config.toml
model = "image classifier"
dataset = "dead-leaves pictures: piles of overlapping shapes"
train_examples = 36250
image_size = 32
crop_scale_min = 1
horizontal_flip = true
targets = ["palette"]
num_classes = 7
arch = "vit"
norm = "rmsnorm"
norm_position = "pre"
hidden_act = "swiglu"
mlp_ratio = 3
head_dim = 32
fused_qkv = false
bias = "all"
qk_norm = false
parallel_block = false
inner_norm = false
drop_path = 0.15
patch_size = [2, 2]
layers = 12
width = 160
positions = "learned"
pooling = "class_token"
label_smoothing = 0.1
loss = "cross_entropy"
init = "orthogonal"
residual_init = "none"
optimizer = "muon"
muon_scale = "original"
learning_rate = 0.022
momentum = 0.95
nesterov = true
orthogonalizer = "polar_express"
adamw_lr_other_params = 0.00092
max_grad_norm = 1.0
max_steps = 8200
batch_size = 192
epochs = 43.4
lr_schedule = "wsd_sqrt"
decay_fraction = 0.3
final_lr_fraction = 0.1
warmup_steps = 1640
weight_decay = 0.0
adamw_weight_decay_other_params = 0.05
Rows from block 7 of a small image classifier, named by matrix and row number. Rows with one number belong to one neuron. Each number is 128 + 24 x the weight over its row's rms, rounded and kept within 0 to 255. All counts start at 0.
After each neuron's rows are labels from the 100 images, of 14976, where the neuron reaches its largest size: "colour at peak" is the nearest of a few named colours to the mean colour under the peak; "responds to" is what is common among them. Only what is clearly more common there than usual is listed. The data: dead-leaves pictures: piles of overlapping shapes.
# gate: MLP gate (model.blocks.7.mlp.gate.weight, 480x160), inputs 80-159
# fc1: MLP up (model.blocks.7.mlp.fc1.weight, 480x160), inputs 80-159
# fc2: MLP down (model.blocks.7.mlp.fc2.weight, 160x480, transposed), outputs 80-159

gate.64 [103 115 149 172  94 120 128 119 123 112 115 133 159  97 120 117 119 123 143 162  91 100 118 103 159 143 145 157 166  90 156 120 124 136  99 125 100 139 131 106  93 151 130 129 132 138 170 155 169 109 137  99 110 143 120 110 115 143 127  95  96 105 125 173 154 107 132 113 151 114 138 138 117 140 146 176 181 125 139 142]
fc1.64 [ 94 118  95 111 134 146 136 138 187 138 115 146 111 148 171 182 116 141 103 118 154  99 122 101 117 103 122  91 144 175 134 137 142 153 128  72 160 144 174 151 161  79 101 134  99 116 142 123  94 146 133 143 134  91 192 141 116 125 154 139 117  78 139  93 165 125 120 137 147  74 119 168 136 138 148 122  72 137 126 140]
fc2.64 [158 121 152  88 132 149 112 166 141 149 114 134 104 137 149 115 156  77 115 158  92 132 126 149  99 134 170 128 123  77 120 134 110 154 150 146 113 129 125 159 113 157  93 136 140 144 129 114 134 107 105 109 107 121 120 182 127 151 124 118 123 154 113 147 117 128 162  74 141 121 130 161 127 148 135 148 123 169  83 120]
colour at peak: red
responds to: warm

gate.282 [134 145  89 146 136 154 120 161 137 153 119 133 113 119 123 153 119 113 138 152 105 136 108 143 140 119 147 109 150 119 106 127 148 119 115 128 145 156 142 136 117 119 134  89 172 165 151 152 109 113  94 125 116 143 147 107 144 108 115 106 144  97 111 106  78 154  97 140 106 125 198 161 128  84 159 152 136  85 138 112]
fc1.282 [ 98 126 144 147 124 160 112 146 164 134 104 104 137 114  97 143 130 115 118 105  78 124 103 122 127 156 141 115 101 105 127 139 109 121 121 108 139 141 151 203 137 130 106 105 133 146 145 153 112 105 108 106 125 148 137 119 132 110  97  84 125 122 136 109  99  92 139 105 129 104 119 127 175 111 127 130  84  72  94 142]
fc2.282 [111  93 137 146 150 139 163 122 114 130 193  85 108 154 110 120  87 150 166 144 141 125 115 131 112 125 129 148 100 138 125 147 148 120 129 136  89  92 136 107 130  96 104 138 140 129 139 169 184 131 108 118 152 174 112 105 113 104 104  74 132 151 123 115 144 106 141 133  67 122 123 155 143 141 138 154  95 118 108 108]
colour at peak: pink
responds to: pastel

gate.42 [173 106 124 147 119  98 121 157 129 113 131 129  81 153 144 135 147 113 129 127 156 149 140 174  85 121 166 109 129  96 111 135 107 143 148 153 106 152 104 125 104 102 176 151 161 138 135 143 160 121 149 108 135  97 116 118 107  90 157  90 102 150 160 116 123 121 140 132 137 148 169 120 129 138 112 118 108 166 126 105]
fc1.42 [109 127 167 137 137 157 121 130 136  91 101 157 145  90  86 134 164 132  87 128  91 114  78 104 124 114  92 145 129 118 135 125 157 136 140 126 131 137 173 130 170 133  87 106 129 155 142 131 116 143 128 120 124 151 141 164 162 150 112 128  92 114  76  99 127 113  90 143 121  95 129 129  98 140 117 197 115  86  79 163]
fc2.42 [132 127  97 110 140 121 173 146 147 151 130 134 133 164 126 139 127 156 133 110 144 111 137 108 127 115 118 158 117 120  93 149  92 103 116 147 141 162 112 123 154 130 152 158  83 141 106 134 128 106 121 106  83 106 141 111 137 124  89 125 144 152 115 145 122 100 162 101 118 150 155 167 146 149 164 127 122 151 152 151]
colour at peak: grey
responds to: grey

gate.428 [133 154  97  62 139  92 143 169 115 132 122 162 133 115 167 113 140 122 155 149  75 129 137 156 157 162 108 108 146 166 123  83 112 106 139 141 112 143 135 113 170 125 139 148  97 124 139 152 109 147 112 158  94 135 144  99 101 133 125 134 180 134 134 134  67 138 131 118 115 140 122 120  83 138 131 134 133 128 115 129]
fc1.428 [115 137 129 151  90 159 120 101 137 139 129 120 114 120  98 132  96 131 113 102 143 129 145 116 102 104 126 162 151 119 131 175 138 176 120 132 170 101  91 150 100 142 110 118 161 131  97  98 132  84 126 143 177 100 107 131 150 109 109 121  94 142 102 114 153 136 123 144 160 159 123 129 165 163 122 119 157 124 144  95]
fc2.428 [124 134 118 134 168 193 137 164 139 118 120 147 110 125 144  90 140 113 136 131 162 115 133 117 144 131  86 142  91 154 100 122 181 141 131  98 135 148 126 135 104 116 114 174 136 118  83 145 151 117 157 141 141 144 111 101 128 121 154  64  84 137 119 137  94 129 170 144  78 105 145 114 135 124 178 119 133 123 151 103]
colour at peak: pink
responds to: grey

gate.117 [138 169 104 143 134 119 140 114 101 145 103 120 126 102 143 135 155 141 158  98 129  92  91 100 111 120 120 131 143 157 114 134  99  82 133 181 102 149 177 157 148 178 139 153 126 159 114 145 110 148  88 143 134 120 130 162 124 136 117 112 159 157 169 109 102 175 123 153 146 113 122 154 146  94 139 137 157 121 139 103]
fc1.117 [137 181 125 147 122 108 160 122  73 151 107 122 112  87 100 139 169 108 164 109 141  95 135 113  83 137 107 137 107 143 124 161 116 104 135 162  92 136 150 135 160 156 139 130 141 122 112 162 109 140 103 139 136 129 148 154 142 160 148 121 150 163 156  92 105 192 100 122 156 125 119 142 136 117 128 142 114 110 143  97]
fc2.117 [108 129 156 123  99 163 112 137 107 128 109 118 133 133 117 150  66 120 126  97 148 173 157 157 137 151 166 131 113  80 144  85 117  87 124  79 134  79 116 136 123 117 110 136 129 127 157 111 157 128 157 149 150 150 100 133 135 105  96 128 129 101 101 105 157 105 122 128 114 117 124 118  96 108 106 115  91 145 118 160]
colour at peak: pink
responds to: grey

gate.226 [135 129 137 117 149 168 141 130 137 124 183 137 163 148 111 141 132 135 153 117 122 131 144 104 116 108  95  96 129 150 138 145 155 152 142 126 121 181 109 118 113 101  85 111 121 106  99 125 121 119 155 119 102 143 175 155 132 158 113 115  90  69 110 108 116 115 169 174 136 146 137 107 121 131 131 131 122 125  75 136]
fc1.226 [125 143 159  97 135 145 130 175 142 142 200 169 185 139 137 130 148 181 183 141 103 150 157 109 141  87  89 117 137 148 146 154 138 112 141 101 105 158  97 142 130 122 105 115 105 118  88  63 107 122 146 107 101 119 191 146 127 165 137 104 121  82 110 107 143 139 177 144 105 110 153  94 130 134 124 136 133 115 125 138]
fc2.226 [122 119 132 115 127 148 135 104 104  82  99 102 176 111 119 114 117 164 142 141 170 123 132  82  94  90 106 127 144 114 121  83 108  94 110 118 140 155  92 121 104 115 100 125  66  84 114 129 120 121 107 114 135  85 125 166 136  95 171 131 147 158 104 108  99 100 169 137 128  96 141 107 132 144 156  68 134 127 140 154]
colour at peak: orange; yellow
responds to: vivid

gate.59 [ 94 128  92 148 125 128 143 122 110 139  87 133 141 141 142 120 124 140 160  85 137 125 171 140 179 158  91 110 159 126 125 106 100 116  94 157 114  58 132  93  74 152 128 146 121 100 148 183 112 131  95 102 161 166 128 167 113  96  87 146 146 107 135 129  95 150 151 156 126 127 123 108 148 136 164 103  87 115 147 130]
fc1.59 [144 143  93 175 117 139 126 126 139  97 100 124 111 111 167 165 149 123 161 119 129  78 122  96 146 185 109 142 121 139 121 148 155  90  78 151 130  93 146 132  87 135 145 134 108 111 168 130 102 147 124 107 109 139 119 127  99  86  58 110 113 128 129 140 102 154 101 111 134 141 131  92 117 123 141 158  72 119 113 154]
fc2.59 [118 159 124  90 130 143 177 155 131 111 109 124 182 172 112 154 137 122 115 166 104 118 111 142 171 100 129 118 112  95 127 120 163 138 178 111 156 138 143 130  97  84  95 148 137 163 116  90 154  96 165 125 151  80 125 133 146 129 145 125 120 163 105 130 150 141 138 116 127 108 149 168 117 134 124 137 160 117 132 141]
colour at peak: purple
responds to: vivid; shaded

gate.352 [103 143 103 113 148 141 102 122 107 103 113 113 153 152 138 147 149  84  94 123 165 105 132 150 133 143 118  74  85 124 115 156 144 164 108 132 119 145 134 133 132 114 193 144 131 158 176 125 120 144 137 113 105 157 134 125 116 130 108 124 123 128 152 101 132 144 127 145 104 135 110 147 104  59 149 132 122 134 139 114]
fc1.352 [137 175  96 153 152 112 117  97  86 184 134 133 150 108 198 109 102 107 111 138 138 137 189 112 118 121 163 115 106 133 153 129 116 161 121 133 139 104  99 127 148 115 118 158 114 131 164 128 112 103 116 137 104 137 131 138 109 117 116 145 108 113 133 150 100 171 122  85 109  91 144 136 122  96 114 110 121 118 159 153]
fc2.352 [127 130 193  85 110 117 100 115 175 125 149 141 121 101 164  99 112 142 147 137 179 149  88 152 107 162 116 177 128 103 131 155  96  86  83 102 111 102 126  99  91  78 128 137 143 115 112 101 120 133 129  72 140 103 134 143 149 126 130 143 120 109 100 154 117 148 113 163 117 134 133 141 119 139  78 152 143 106 147 124]
colour at peak: pink
responds to: pastel

gate.354 [138 130 157 107  85 129 147  97 145 127 122  98 152 134 161 116 105 104 122 148 153 153 143 147 151 132 116 143  80 133 159 125 172 162 169 116 111 108 142 102 131 121 187 175 148  96 144 110 122 120 140 109 130 141 157 136 115 155 147 121 130 154 109 151  91 100  93  95 166 115 169 156 193 105 180 150 149 147 124 139]
fc1.354 [107 176 118 136 132 108 166 126 105 114 166 147 118 122 123 157 148 121 150 128 121 103 108 174 136 100 156 168 151 133 174 128 106 143 157 156 106 107 110 118 132 164 110 172 172 138 129 140 163 133 150  83 147 136 140  93 132 130 156 155 161  91 101  91 114 129  80 145 139 152 131 189 146 129 102 172 160 134 164 161]
fc2.354 [122 129 106 133 121 165  96 134 128  98 103  95 148 113 161 123 110  88 123 103 136 153 156  88 122 116 103 140 130 121 133 121 154 132 107 160 101 148 104 126 147 134 100 137 128 102 123 125 137 125  81  85 111 157 124 148  74 132 154 120 102 151 111 110 128 166 146 123  83 108 141 147 120 162 138 110 111 114 113 118]
colour at peak: grey
responds to: grey

gate.6 [173 114 121 103 132  91 114 129 145 121 103 107 143 137 105 146 141  93 145 125 116 162 112 120 126  87 120 130  81 151 114 104  83 123  97 138 128 104  91 134 103 173 118 118 111 134 134 100 130 166 107 129 104 130 151 123 137 136 117 114 134 119 116 125 110 145 153 148 178  87 108 134 167 144 124 157 129 169 105 106]
fc1.6 [104  99 118 111 159 119 132 136 113 124 167 143 144 100 144 102 151 185 121 146 137 122 134 125 123 156 139 141 148  90 176 104 130 132 116  91 115 129 160 129 136  88 116  78 135  83 136 170 134 125 129 114 182  99 104 152 149 138 144 128 143 120 154 121 108 101 106 121 114 190 126  98 109 173 157 127 127  92 182 127]
fc2.6 [132 198  77 113 117 104 108 135 144 151 147 151 107 141 102  91 106 119 125  93 118 113 116  89 103 107 169 127 142 202 103 144 118 118  79 130 142 137 107 123  77 124 153 148 134 130 116  84 123 156 130 139 145 143 111 137 129 138 100 122 128  95  66  92 112 142 135 154 126 127 126 121 133 123  70 143 132 128  83 121]
colour at peak: red
responds to: vivid; shaded

gate.400 [121 174 110 101 111  71 149 198 100 113 122  99 112 115 125 135 120 154 144 168 170  56 155 151 120 123 132 160 166 104 110 139 129  82 132 106 113 117 164  99  98 111 163 175  94 129 146 109 137 120 120 124  63  93 164 142 122 116 133 115 115 162 166 108 137 110 135 113 100 112 152 150 121 130 128 132 146 140 100 123]
fc1.400 [128 156 132 115 108  91 136 167  84 127 111  72 127 150 140 130 119 152 134 122 159  86 176 155 122  92 114 114 147  90 132 118 128  79 123 132 128 154 135 104 138 126 196 177  98  87 176 112 117  99 101 118  86 128 182 166 123 100 146  97 120 167 134 144 116 146 134 118 124 115 154 102 130 141 148 107 137 145 140 143]
fc2.400 [131 111 150  86 106 140 128  86 122  97 132 173 101 143 161 127 134 128 108  75 112 170 123 100 116  99 162  87 127 138 123 168 130 149  88  97 154 163  83 143 128 143 125  69 116 112 134 153  91 139 141 115 122 132  67 144  77 157 123 119 142  93 126 134 109 144 137 101 152 123 132 137 108 122 105 138  82 110 127 126]
colour at peak: purple; blue
responds to: vivid

gate.98 [131 138 125  94 175 117 147  98 100 100  92 177 129 101 130 176 116  64 130 133 138 128 120 136 163 101  89 127 119 141 121 121  99 146 142 121 100 163 144 119 148 139 151 130 127 170 144 141 115 148 103 158 145 107 162 102 121 141 159  94 146  84 173 135 106 143 105 140 148 119 124 107 107  87 171 166 138 134 157 142]
fc1.98 [113 126 142 167 106 151 110 129 162 134 141 137 158 115 144 101 103 154 130  86 125 124 142 143 100 167  93 159 120 142 141 136 124 129 107  98 173 109 117 177 103 153  98 147 126 120  88 124 138 146 122 133 142 132  99 136 147 164 129  87 123 160  62 139 159 114 138 162 109 121 157 130 125 156 120 125 154 129 179  95]
fc2.98 [107 134 100 101 148 134 129 131 110 152 119 169  84 105 104 121 130 104 146 120 140  86 114  97 155 102 104 151 138 153 129 139 150 129 125 113 159 156 120 141 100 129 155 107  99  96 117 139 134 136 140 152 136 126  83 111 139 141 150 139 145 129 132 126 144 135 126 160  79 136 155  88 125 103  78 146 136 145 134 127]
colour at peak: pink; white
responds to: grey

gate.132 [129 126 126 104 175 141 155 131 120 105 122 140 148 166 170 129 130 114 149 132 104  85 116 134  84 130 137 106 104 163  92 111 129 130 129 140  79 159 113  86  84 170 133 135 156 133 142 124 136 165 160 126 123  89 156  63 102 144 129 106 103  99 126 103 104 141 136 157  97 115 112 121 119  82 113 142 110 143 132 129]
fc1.132 [141 134 147 145 107 148 164 114 117 119 135 110 102 133 140 136 140 130 115 157 120 157 135 156 168 144 126 101 104 120 107 157 162 122  79 170 161 115 135 148  85 117 123 158 119 152 156 132 102 135 132 157 156 119  80 140 150 148 140 103 112 177 106 136 111 156 152 129 101 136 131  94 149 171 169 154 105 159 105 179]
fc2.132 [117  98 118 114 109 114 145 104  83 101 121 120 137 134 134  99 129 128 111 132 114 152  84 119 147 106 129 136 110 131 111 135 136 132 107 136 121 103 125 104 140 173 112 109 138 111  78 105 169 125 124 165 128  59 126 147 120 138 112 101 122  94 116  95 145 115 123 110 126 126 104 170 134 154 101 104 121 134 101 108]
colour at peak: purple
responds to: vivid

gate.214 [149 154 110 143 122  92 150 124 120 149 115 172 145 143 100 120 117 142 126 109 139  89 152 162 152 121 146 159 164 133 122  94 117 125 133 110  92 106  88  82 135 100 108 148 133 135  85 165 126 117 141 127 121 134 144  88  97  98  70 128 140 125 180 102 131 127 172 125 123 121 120 123 134  92 142 118 107 152 148 116]
fc1.214 [108 164 114 121 121  80 155 143 121  87 111 188 144 119 109 115 161 129 106 140 141 113 144  98 164 180 154  88 129 132 177 125 129 109 128 136  90 110 113 101 178 100 124 141 146  99 140 162 122  90 151  76 143 137 129 106  96 111 137 131 158 153 164 128 133 135 168 113 153 123 105 112 136 114 136 165  99 133 166 129]
fc2.214 [111 108 149 138 120 112 126 132  99 147 117 109 130 146 126 174 126  81 127  84 108 137 136 105 113 123 104 147 126  88 111 141 138 161 112 174 161 147 134 112  85 102 149 106 122 114 110 123 140 124 127 159 114 138  71 124 140 126 113 132 109 124 125 139 129 153 109 161 157 134 117 137 128  94 135 121 179  99 115 115]
colour at peak: purple
responds to: vivid

gate.80 [134  95 140 133 162 119 144  93 118 113 161 152 165 138 141 127 119 122 127 100  79 189 135 119 121 105 103  97 114 106 129 160 109 207 146 184 170 159  80 122 131 117 109 115 166 108 157 131 125 150  66 156 157 113 143 102 123 117 151 161 152 123 128 134 127 123 114 153 161 108  80 103 150 134 147 121 111 116 167 141]
fc1.80 [133 167 102 125 120 127 121 176 158 140 116 101 128 146  96 121 124 165 162 153 175  82 126 154 159 125 131 116 142 118 126 109 131  77 122  72 125 116 138 120 128 126 135 169 101 144  72 122 118  82 203  95  98 101 113 143 128 146 101 116 121 138 134 108 159 136 143  93  97 151 150 106  96 131 118 113 148 130  91 137]
fc2.80 [117  94 137 138 135 167 155  78 139 118 119 145 150 117 104 112 126 108 118  95  98 154 157 113 139 140 124 114 143 158 163 139 111 137 155 118 101 100 157 168 126 139  83  91 198 144 149 129 131 159 162 120 136 157 130 109 163 132 110 149 112 129 112 192  97 109  65 106 106 107 128 134 120 115 129 151 138 131 139 102]
colour at peak: brown
responds to: dark; textured

gate.466 [139  90 110  87 121 124  68 107 142  56 126 161 169 122 137  83 152 146 154 121  99  90 171 112 130 148 134 110 165 132 114 143 113 122 134 105 121 147  79 143 145 148 134 104 136 138  81  99 133 135 109 141 121 150 119 131 170 127 156 145 178 113 155 155 105 135 100 123 121 152 106 108  82 148 121 134 185 163 147 102]
fc1.466 [157 124 122 135 149 114 136 134  90  96 109 154 167 136 110 129 139 134 129 164  89 151 127 139 154 147 138 170 109 112 118 115 150 159 146 135 108 139 148 112 146 139 111 107 131 105 165 142  80 102  92 159 149 149 129 143 154 112 147 110 138 141 158 123 179 135 143 146 145  99 130  91 109 139 121  95 105 118  80 192]
fc2.466 [137 144  99 106 134 108 104 132 154 161 138 115 126 105 130 171 145 134  95 131 131 123 129 136 134 163 140 163 126 134 179 111 175 119 123 121 122 109  97 131 105 122 136 107 115 143 119  85 108 121 167 150 146 121  82  91 141 172 105 154  96 123 136 139 130 137 130 147 142  92 139 129 118 119 137 134 105  90  73  84]
colour at peak: orange
responds to: warm; shaded

gate.336 [156 128 129 125 124 124 122 167 102 118 131 145 104 141 136 174 134 154 141 103 145 100 122  98 138 120 172 135 106 146 123 188 116 132 151 112 116 107 119 142 164 123 163 112 111 117 133 129  91 120 108 126 130 132 128 158 143 149 129 163 161 153 152 136 151 118 160 108 130 156 131 130 133 116 166 187 131 113 120 118]
fc1.336 [102 107 119 107 109 173 115 124 138 120 174  88 185 110 106 121 134  97 106 151 135 149 182 131 118 120 105 113 155 141 158 119 149 139  83 115  97 144 115 132 157 111  95 142 158 121 128 127 109 115 140 145  95 124 143  99 161 141  96 145 140 106  64 149 158 100  78 126 135 102 128  90 118 194 106 115 107 160 175 132]
fc2.336 [100 140 104 135 158  90 115 141  97 108  91 173 110  97 104 116 170 113 146 104  84 146 106 124 147 160 140 135  91 117 102 144 129 136 138 190 158 106 137 177 160 102 143 125 131 135 130 135 149 113 116 115 123 116 119 136 131  96  76  94  97 119 135 115 136 149 124 130 152 116 154 144 154 110 114 176  95 123  90  97]
colour at peak: purple
responds to: vivid; shaded

gate.183 [140 169 144 139  91 133 163 101 112 110  91 102  94 126 145 148 146 123 131 147 122 111 162  89 146  84 170 121 111 102  94 143 119 100 132 146 134 131 140 113 149 125 109  66 120 135 145  98 121 147 121 160 118 141 142 113 118 151 144 149 123 140 166 105 140 157 140 124  94 175 128 140 154 111 128 127 119  90 127  83]
fc1.183 [125 145 130 119 151 127 126 132 128 149 174 109 127  93 138  73 146 142 120 122 121  98  94  89  67  96 131 139 112 174 123 114 144 148 119 100 106 165 123 124 141 198 112 125 164 102 129  99 110 124 194 147 143 125 196  74 132 135 102 119 136  92 120 141 149  90 110 149  88 151 147 135 141 141 111 106 148 128 141 122]
fc2.183 [114 108 138  92 152 125 152 159 127 163 119 167 110 161 103 116 109 111 121 112 136 118 168 126 159 119 143 154 131 110 137 163 101 115 156 106 104 137 104 178 111 154 146 143 132 153 115 172 109 118 117 157 108 126 133 106 108 109  83 108 138 104 147 124 101 137 157  94 181 151  61 113 109 174 141 105 181 129 162 127]
colour at peak: brown; green
responds to: vivid; shaded

gate.73 [111 130 118 144 148 149 113  66  94 116 118  86 140 119  97  97 141 110 147 136  56 138 102  99 111 107  64 139 103 113 124 187 126 174 165 146 140 166  95 121  94 150 125 102 118 106 141 127 120 113 134 138 175 139 104 101 138 112 154 124 155 118 108 130 155 132 119 152 126 155 148 117 136 169 104 155 125 154 111 133]
fc1.73 [147 137 143 103 132 119 153 169 153 132 129 175 123 131 129 142 120 126 116 114 186 127 133 150 131 157 159 124 129 113 116  86 139  98 120 109 114  80 152 131 143  99 135 152 146 129 110 159 179 131 134 147  84 134 166 134 107 155 114 148  90 140 168 107 123 137 154  84 137 128 111 133 116  97 145 125 111 120 141 100]
fc2.73 [ 96 130 153 153 156 151  82 101 113 133 151 136 138 130 107  93 126 187 155 102 138 154 161 126 120 117  77 180 107 149 154 121 134 139 149 149 164 137  93 128 109 116  71 128 124 124  78 130 122 156 146 125 170 104 140 159 150 128 140 107 149 110 139  79 169  96 132 164 130  82 110 115 126 136 132 138 147 188 171 127]
colour at peak: pink; white
responds to: grey

gate.105 [142  94 153 125 141 108  97 143 136 118 108 126  99  85 123 113 128 127 127 107 116 155  93  75 120 128 141  90 153 147 101 131 119 135 160 113 130 101 118 120 131 134 122  77 113  90 144 142 115 119 142  95 119 120 179 105 143 111  98 133  97 107 116 180 103 108  83 127 101 150 119 106 127 136 173 103 124 107 149 151]
fc1.105 [163  84 148 101 135 116 152 167 150 120 141 105 108 146  92 132  96 120 116 149 149 151 130 113  67 113 121 130 161 132 135 123 160 128 126  76  98 141  74 139 126  87 131 140  91 112 161 145 135 116 100 131 133 137 168 137  81 112 105 119 102 120 100 128 160 119 131 124 147 142 124 120 163 168 143  86 127 123  88 147]
fc2.105 [ 97 153 129 141 128 127 107 102 118 139 134 105 121 145 131 136 139 120 163 138 131  87  91 159 107 158  69  66 123  87 150 157  82 133 139 153 133 154 110 150 112 108 132 141 138 139 106 167 203 108  57 146 100 102  92 131 143 166 115 134 160 171 154 139 156 141 142 109 131 152 127 124 113 119  97 177 141 129 132 170]
colour at peak: red; orange
responds to: vivid

gate.380 [146 155 119 102 159 110 127 184 119  93 121 121 101 148 126 157 128 117 124 132 141 117 133 112 125 130 101  65 154 138 116 105 124  77 141 112 106 143 141 101 175 167 167 138 107 144 159 176  92 134 103 152 109 117 132 128  99 112 104 114 138 126 145 110  98 137 145 109  99 121 155 126 120 114 188 145 128 122 119  93]
fc1.380 [ 97 129 139 114 101 178 115  86 131 189 125 125 147 105 130 110 142 117 131 144 119 131 115 152  95 119 136 168 135 110 131 145 131 166 123 128 147 128 104 167 114  90  99  93 139  96  99 123 133 116 141  97 171 118 130 123 143 133 170 134 148 120  94 164 151 107 140 127 122 132 102  95 137 168  92 116 121 125 121 168]
fc2.380 [153 155 131 112 123 122 122 141 107 131 151 150 174 183 153 167 142 106 109 162 152 124 119 123 126 111 135 130 155 112 101 105 132  70 156 143 113 171 142 107 138 146 109 155  78 177 119 114 120  72 116 157  84 146 189 117 154 132 150 107 139 121 132 115 127 124 145 165 140 139 152 137 133 139 138 130 129 140 136 105]
colour at peak: grey
responds to: grey

gate.206 [116 179 132  89 111  94 134 143 115 144 116  84 123 119 133 106 103 154 163 145 171 129 177 147 119 106 145 124 135  87 113 117 167  92 112  91 115 121 116 149  97 123 173 138 116 130 174 131  94 144 130 138  80 124 162 176 126 104 108 105 148 143 154 114 100 109 172  87 137 114 162 173 150 127 126 136 150 140 114 106]
fc1.206 [117 135 117  95 112  97 126 176 117 159 132  90 154 117 167  92  98 178 149 137 149 127 177 145 124 118 122  99 127 109 129  96 144  99 141  70 119 145 119 114 122 161 169 149 141 110 154 130 101 143 108 133 107  92 154 162 159 107 123 119 114 130 134 103 103 127 149  93 105  75 158 142 161 122  95 137 136 130 139 105]
fc2.206 [154 127 154  83 133 153 135 119 117 124 116 137  90 121 124 146 127 136  94 114 110 179 120  98 110 118 194 123 104 129 110 144 138 152 125 133 114 133 135 136  97 121 151  99 158 105 134 107 106 142 143 116 117 119  88 154  98 151  93 125 151  98 147 117 112 179 105 122 123 122 122 116 122  96 116 135 169  86 123 117]
colour at peak: purple
responds to: vivid

gate.3 [140 123  81 146 109 119 101 189 129 131 100 144  96 125 118 122 134 135  98 107 152 108 151 133  99 144 158  81 144 135 128 101 131  82 110 124 122 138 166 142 126 120 166 142 113 147 107 142  81 116 127  77  74 110 116 177 117 106 149 104 110 164 138 168 168 122 111 106  87 115 137 114 113 122 135  93 139 124 100 128]
fc1.3 [116 131 164 139 131 140 135  78 135 127 146 141 159 119 149 112 117 109 142 148 101 152  85 133 172 116 109 177 126 113 116 165 116 170 175 165 122 105  94 120 148 130  86 113 151 135 132 135 174 147 140 170 155 113 140 102 144 129 104 156 139 110 105 107 107 136 150 143 169 152 115 137 113 115 138 185 160 122 162 133]
fc2.3 [102 118 101 163 127  89 120 197 122 164 138 141 105 129 115 151 131 134 115 133 121 124 129 113 110 165 132 120 169 126 103 110 146 144 114  83 100 162 105 115 127 113 211 110 115 100  95 115 130 119 123 100 114 115 121 121 150 106 157 117  98 143 120 117  99 119 119 101 136 110 156 139 138 112 120  85  87 148 101 139]
colour at peak: red
responds to: vivid; shaded

gate.372 [133 172 100 144 109 131 137 166 155  85 127 135 131 127 115 166 166 166 124 124 148 138 117 129 142 135 102  91 106 101 108  57 113  80 107 129 116  98 112 148 144 139 134 162 136 116 132 179 118 155 115  80  98 128 146 109 153 140 104 104 126 124 140 106 114 147 106 155 164 198 152 126 121 134 136  87 124 105 108 177]
fc1.372 [129  85 160 110 139 162 127  98 116 167 150  95 104 151  97  78 128 122 140 124 129 186 103  85 133 115 126 145 149 157 162 135 104 167 136 122 153 186 122 130 134 152 105 134 119 101 106  89 149 140 119 138 150 133 127 160 124 111 137 149 114 108 128 108 136 131 127 106  75 116 146 162 181 146 108 100 111 149 117 109]
fc2.372 [150 167 138 128 108 164 158 128 134  96 137 138 146 146 121 154 132 136 103 140  79 114 130 121 108 123 150 122 142 105 120  86 115 109 129 146 109  89 140 148 139 135 126 134 132 147 154 137 134 171 179  97 112 162  97 203 104  95 115 133 117 136 130 121 104  97 138 136 126 115 157 105  95 101 114 142 148 116 142 111]
colour at peak: orange
responds to: warm